config = dict(
    arch='vit',
    model='image classifier',
    dataset='views of escape-time and Newton fractals',
    train_examples=72500,
    image_size=24,
    crop_scale_min=0.8,
    horizontal_flip=True,
    cutout=0.4,
    targets=['palette'],
    num_classes=7,
    norm='rmsnorm',
    norm_position='pre',
    activation='silu',
    mlp_ratio=4,
    head_dim=32,
    fused_qkv=False,
    bias='none',
    qk_norm=False,
    parallel_block=False,
    dropout=0.1,
    inner_norm=False,
    moe='top_k',
    num_experts=4,
    moe_every=2,
    expert_mlp_ratio=2,
    experts_per_token=2,
    shared_expert=False,
    patch_size=[4, 4],
    conv_stem=False,
    layers=12,
    width=192,
    positions='rope',
    pooling='class_token',
    mixing='mixup',
    label_smoothing=0.1,
    loss='cross_entropy',
    head_dropout=0.2,
    residual_init='zero_last',
    optimizer='muon',
    muon_scale='match_rms_adamw',
    lr=0.0023,
    momentum=0.95,
    nesterov=False,
    orthogonalizer='polar_express',
    adamw_lr_other_params=0.00085,
    grad_clip=3.0,
    gradient_noise=0.1,
    steps=13800,
    batch_size=128,
    epochs=24.4,
    lr_schedule='wsd',
    decay_fraction=0.4,
    final_lr_fraction=0,
    warmup_steps=690,
    weight_decay=0.3,
    adamw_weight_decay_other_params=0.01,
)
Rows from block 9 of a small image classifier, named by matrix and row number. Rows with one number within an expert belong to one neuron, the router's apart. Each number is 128 + 24 x the weight over its row's rms, rounded and kept within 0 to 255. All counts start at 0. Numbers have three digits each.
Before each expert's rows are labels from the 100 images, of 14976, where the router gives the expert most weight on average: "responds to" is what is common among them. Only what is clearly more common there than usual is listed. The data: views of escape-time and Newton fractals.
# router: router (model.blocks.9.mlp.router.weight, 4x192, trained with AdamW), inputs 96-191
# up: expert up (model.blocks.9.mlp.up, 4x384x192), inputs 96-191
# down: expert down (model.blocks.9.mlp.down, 4x192x384, transposed), outputs 96-191

# expert 2
responds to: grey; Newton basins of five roots
router.2:163182156136106111116113070118147104075164142114175152134110113118151140103101092146116140131104106159130108113121119109134140166144140160156097106145108106130107111094095113155105153130152159137114072113133122138125110133133095123114128138127107138104143093096153167122103142135150173155
up.6:126122113120094119133140057124123140133143141131110119134101119082129103132085124132134118157132149128148148100108091123135117108156108078158126138175162108148111159116139142160117125137070084119131135150112117119142098112159101108105124114164116160145142156146116162101094143139106160092
down.6:099139103114140136101125166107128111109103162135132138159075172105104170165197165083089153125153152114136135135133149098138128138145107090139132149165135174112135155144101136134141131149170103124142105119101088131094124147100133144063169118110108131106153108068128113098140144163113123138
up.7:162125108143117169107135128156101130165117130147163202134136127143125180122142105128189121128127120101112099138091105148075093153144140168143102116172144148151061139147134127141143143123137133139103116137126120149127128117108086126140103110138120114105144098152090082097159107133164126139
down.7:141083122114127129179112099128113140166125124164119163156153119143167105149154124135136078166124083123144129122188111119147093099144151098121113152113090113130116071096147159173120111185126103116119142108174118095083116128091131104118095108129107131138114136181132161149144129122109171124
up.8:110126150145093119128120140152178130149164110161149150165135128120125134157161126149111146125148175158139091128088170121125113172128096102111137093126116131117169106091100128173111150129126144169118129108120161144099114140114165134140120148171126092158101123148135086142197151111172127149
down.8:135143116124121099155101136109129064154151094174134100136132146162117157128102141122152124126103158144150128147111110110119151135093125132131110099125138132107094098106115168089157089100146141114131116121144120112071122133129146091139131107127089172130153114085095137139058127080106098109
up.9:134142143137122151148131098074130155145143126146161109097112112130143081103145151131125133129096112127168088118198080075141125164136144163127140108110139125104126155121132075135090122119078150112156104147108120104089096116121144052102134142137107164099124132125161119092147123153155066125
down.9:120127116130160131157139143179170126130109103117134103157140128099122157139132151098137129134124169103161145123072167151137150095157121124117149150133122116121129060118183165126150127128127135110133152116116123109128098155093111148156139082103160097157116144136072116118141135122137154123
up.10:095097156121145078087120120119131067124082140102136121120123115160139098080104155124116131169094134112144124146147081125150125118129111132139088156127138060131145076088134113136138126136115117073132180144122145097092085156162123102137061147125149135127107105140151138115127124092159135089
down.10:181116114129138151117181093185167122091106118119142122133109118131126154112158121155149124146098103114130117098141145183164111126139101148157162178110134140143140113134078159126123147152157098110177074121131107180142132140139151192116109097149117111116158161089139108180130133127105136145
up.11:114142140129150155146094155152151106136142083116159118129145092168127140109123108164113109155145151152161136145100139141148154122108113141141124161137172156151129101091109110132108124076095129127156139117138094105151065138114141108085116063153103101133111138126135168131103135116170152124
down.11:126104128125094084089109171139137154129126174137126185167129117150144090107135120140162119151149098129108151118153099151156142091133143121128163171084130110156121136148124162114118077148112136109076120126174108127137150142163144106112121100139155114133142146117086108170095140148166095089

# expert 3
responds to: cool; burning ship
router.3:141123089083137142119117095098127148128163126077156118135115115125118110123092156073151110149146142122148109095165159136092097123072125088119141151121122187134093124111125099104144139122117164150164105141128127159167132155112110080154121085116143118118151132131152135123155104144139120101
up.6:140095150123151154120143145120093136102121134130136150121073160157108108165147095110105139125115110151136121141100124111115102129096156132138065156122137109097106139134136153176129135127122141080146090168141092126135138108100144163092127120095113157164107117108143134129124182140153137146
down.6:113132164122117091165140104107141144151176092116076114139092118149159096158142113126127116152125093122129115128151119149072154163136099116135131128148078160102161108109152111104117148119153132121085128085156136136145100116123113120084090148136123137121076122151157109148155116132096090149
up.7:127126111143122095139160132157144112089101131102120111145118146165128143154101146150169128101168131117135153164051183139193138162091182141121130138156095103114095136108139124093134105137147168159106109120154089123113114164104108112130146122159148134126125126163090117144110126131113089160
down.7:138102099143163162131085107149101124141121154158111104117141111160125040142122177130129156118103117146105108145138133179188134162131144089117148141133122141142062097098161132078106112147110120116128134139061109106134136121097124122167153127146167138137173146134129131116164127147149134136
up.8:133149110190145141172113098137140127141122130128120124092109123104136149148130127139096137121131072116130121132150128160109190137135111075134159132108123125121144136113126108081111152130149143125118127164117106110097124124127145145159091120132120111130097113119095124140091146172113082118
down.8:105115125155109110164147103126108078116128111067124126077123128140105118089122116104119111151098112111130144121126076117128101118126118135117143139118094126066143140134104133130112129157134130138154086118140111166134110131144060162154092118111106100099131133118124111186143144111105138133
up.9:146120143133124119147121131131124083138113110142156146146139152151130147127094104117178122142143154110099111162139160155154114166133153121113167160137152150104101134198095083173125128059153104131097146139127143117131118165146131169117107075102140103122144157169128116126149127159075133101
down.9:095124131132133122106120113136130121095114148112109165135108088099146156126096152154170160110108119112157122113108143137139171107129149130132136129091165124142147161149176133116106139159145141098205149134122150110123165136132097139124070133118148113141176110118127154121168122112168164137
up.10:140161100133132140164122120114141128108170140124167135146127153169149105137153043110124113110121135123123168147139129095104138129159121131052144095093142117137124111109140131106101140080141157161066183127155153141110120157133189141141099169128119111142140116129104135126132097129133097127
down.10:162114136138145151140170169107190124102082143141172162088093126129106153098158133148134154143120122140137145086172162137099115143111104125138118123134149134116158147116114102148082128164102122138136148103195117124086142134155130128106101125131130128103165146140125118137109163135108113140
up.11:162132132152116109141155111115127171172132102137139133129145115159125148115133126078134151116142096121161143117126145163138124159130125091144113155113117111096122185157179150104118101150123156107106129072130095132125105128162192093109121120101155112118080113126108124132166113131156137117
down.11:126122124114165100131152144112142103139173122109101151122136144115143151141154118147111112109084147155122193131110136146154143114127142085121125116183087195183103118099161151144084128123072151164094094135091137158118162152112149144091129118100098138117109146164144119167124127141121183116

# expert 1
responds to: pastel
router.1:123114154140152124149131130166147129155108125097146063195123147132115140140124152113138149149161173107116124122120092157120158123136139154108169190162126130125147083149159124088135102131151121117106175152099178101121087170108168141118079162127121107152093149147113081108141117151112151092
up.6:171152138128099136141108143165159165096134157152145169158131108127149146126137134129108110153100157138151116148140118139163111129106146109137130134139166081127094168151136120158146143118101104162164096130102157133098166138169113118077124147127108151161120126093151133093128141122158126126
down.6:106140149150116100168131144130096143111135109138128144088102105090126123138111160163171106131159113086150090163142086142123116143146108120188142101130141111141156118122102087161125103116103118101108109079111120123151144138146138098161129114118132120167103141146105111141158122105088094162
up.7:126132156151146135105113107142117139145153097145135161132113100083114139138137085173131157107086134175135131163149140113138124158144143126131074116129150105094101084126109117110119135116146119110125134079093109106131143114132090119118114125127170100107139137121079083143116117109112138128
down.7:147143149120144138170127086101113136114145142139150129164155104112180094136123118129119150156150156146159163122125116134118104070121124121122147134149090101103102127137153164127080116151079115113130117174081125131102150146079134147119142144137107125151118112103130111112114108118138129127
up.8:102138138143105174102132116131120177175145098120099149163144122090112114128136130108131127145123110121130149124131152125148126114077146152096127076194105123139156127113067075103105105131124086071165130143111136097148126122141159156110115146149133170187147117140108120160101125155171137156
down.8:100118090108142129164169129143106122121171145112155146115184174123092143153111117103120170108159101112153141134111115144124147110134097130161070126137111137111146127153104135154154138140129118145115129126138150141178123126129073129128168111158119159161101137155168137103099167130142179139
up.9:140159141096133126137119150113106146134134128112100142113101126125135098130125132115142135185111123128131105096121179077128147147111087103095114116139115101131159099065124132149116130114085094135077128166144159158121125102163144162152140130099093124146087152108164086111130148138136097150
down.9:115096123152171114162161150160162128144136137125115092093112133119106142142169125111134140126146121088112103127078098120127137122111151109118162119123087129121128118143142112142173151116094105117101139143133113143125096141129139099149113153123071148137174083126166169140105146121075117104
up.10:093135123088160108195111110129117101106129144183133103095112117139150159107175128085179146142126133112109119103151122160155120133119113173105107130114117103120174108108130119124117162130094124125144141145120132092093090139171147142138147108093146144130119127146098147101135125137133154130
down.10:162150165146127085116119113092138136138099107132100143141113158111144121120156131113111070126120107149139107109106174119114167125132126133113094146105131148157122096112166105112124126104146174151136120179140121119143134149096133114156152174119128128097144144164133117127118131158159132139
up.11:088110140144153155138162140118098105156139160069130132163106098165119129120137102138131113163149176100129075135121153119191132134165143161130140100130141156119159118146122162173104100135146147122107136102103094092138098123129134111126081134114150087144140142100118152133118158123106124144
down.11:152130149146124120129156152126144123121159155139136148121109132118169139143093118102132175151106188156135130125125191098132125153127080148121121133125112116107128112185096107131162095130154149099126171107143144162087080135122170122140137141130130112128072127091103136123140115128100134119

# expert 0
responds to: cool; earthy
router.0:108107110079131167144116141138142157113154107134161129099126121152107063154122132157097130154118140092140133088146140134133126124114115145107139109144145082169126137110154135145138162116108125130131089053136113128081136110079131123155126176121111115063087117132112138112093138106115097100
up.6:135113179131106091089114169064145099116124122144153090110124130140169135150145102126135119147131129117119126120141124155178128116101146146135126115127133085139099115122141123122123092101115125127136134092129116127172170151133146188128138149146103179140108170124166158135131138181107127120
down.6:132144142130169132155131113159152145145120173141127089155166118116141124092147120123173133118153157091115155116152183111132143170172165133161088107086163120120137133143157149140141107131127142186085078167111128129123129154120109137171106163132090111125127149131105129108116127120181151145
up.7:182079147129161089139113146110098123083136107128157133143151109132163121126118115097145103168158117115130102143117116140155098106096101127130125098082119143142146123137101076127169110138160117102095160142122130106159124122157169107153115124167124130118119173122104124140093103079111112131
down.7:123119096132089137085133105141137142160105130165135086133099138165125171144149136113123112078089116134109144117111148095143124126111119148144131120107111086131176165126097131130152088114137157161160134138080142165124103127150101137113129118133171086103152110119176174164110078121091103119
up.8:110083127156106128116126099168118156126164107070091144149107125135195126142114148143115120134080126112116150106110160150189099125109115095127141162098148102105159113126142174127157125100137113120098129155115111150145117109116112099121142155138107101132157129139116165104102136158135163104
down.8:128149129149128125117098124100138061110134094151125106187124137145134090117073140141092130108085174091120130145143133107146138063128124139103147137165122104130136118116121137150148116100148110106160156138139085057144135128123138113126096129104132117116130132131098156156118046144124140093
up.9:127122113150116145071121116136114171148130121121119144105119089154168132126138165139111116118150138115146144098137108102149138129099091185176106128160163121146084148120177130157121144138151134176128129136157123094133090107143139114128134159151156144153115167089129145144152118133115164147
down.9:104136134077112133147119131101147132100152130150141136132116139126096135143129124152141128091157074106111134116068108103088172136125139110184130128135117164152159118153138117114096118143129099134108152122111143117125136122104070113124128134135129135129125108125139158144148139124101159127
up.10:134136139115107124128130143152127096134145121140091148164154105114141118096102169154152104139113110145152128136101136150092094113099170146116117134104132105126087101116125130136141101075117102156098117094120102105159167117146111109085153086150162121150105152096113138088106106177128133127
down.10:106153101110151129094095144142118110167109105146165095171144124141135080142158117125128140116133124147165101125150127159142126136148109111125178152117164169171095155136141128160081142119105074180162099086141142097140137157114141133162132166156154163147127125139131134129110082099142136113
up.11:126119158138145159134145152132150109136110122131145128128129118138145102143178157100111125128077109098139112106124107156121168074144135119151077099145122136116117166120134138116161117116134113108196144132073160176106088131152106176131106130140159118128157135096134104155135103136117105133
down.11:110155140113119098094115143116108109121117144127116122148121088182122172120144127122088119146101119154119154084106160125098104118160112101151096135117096147141100094151136072132110089158135161138112130137104130128099142119140100118139147099128159118127115115198118117155111112078102128145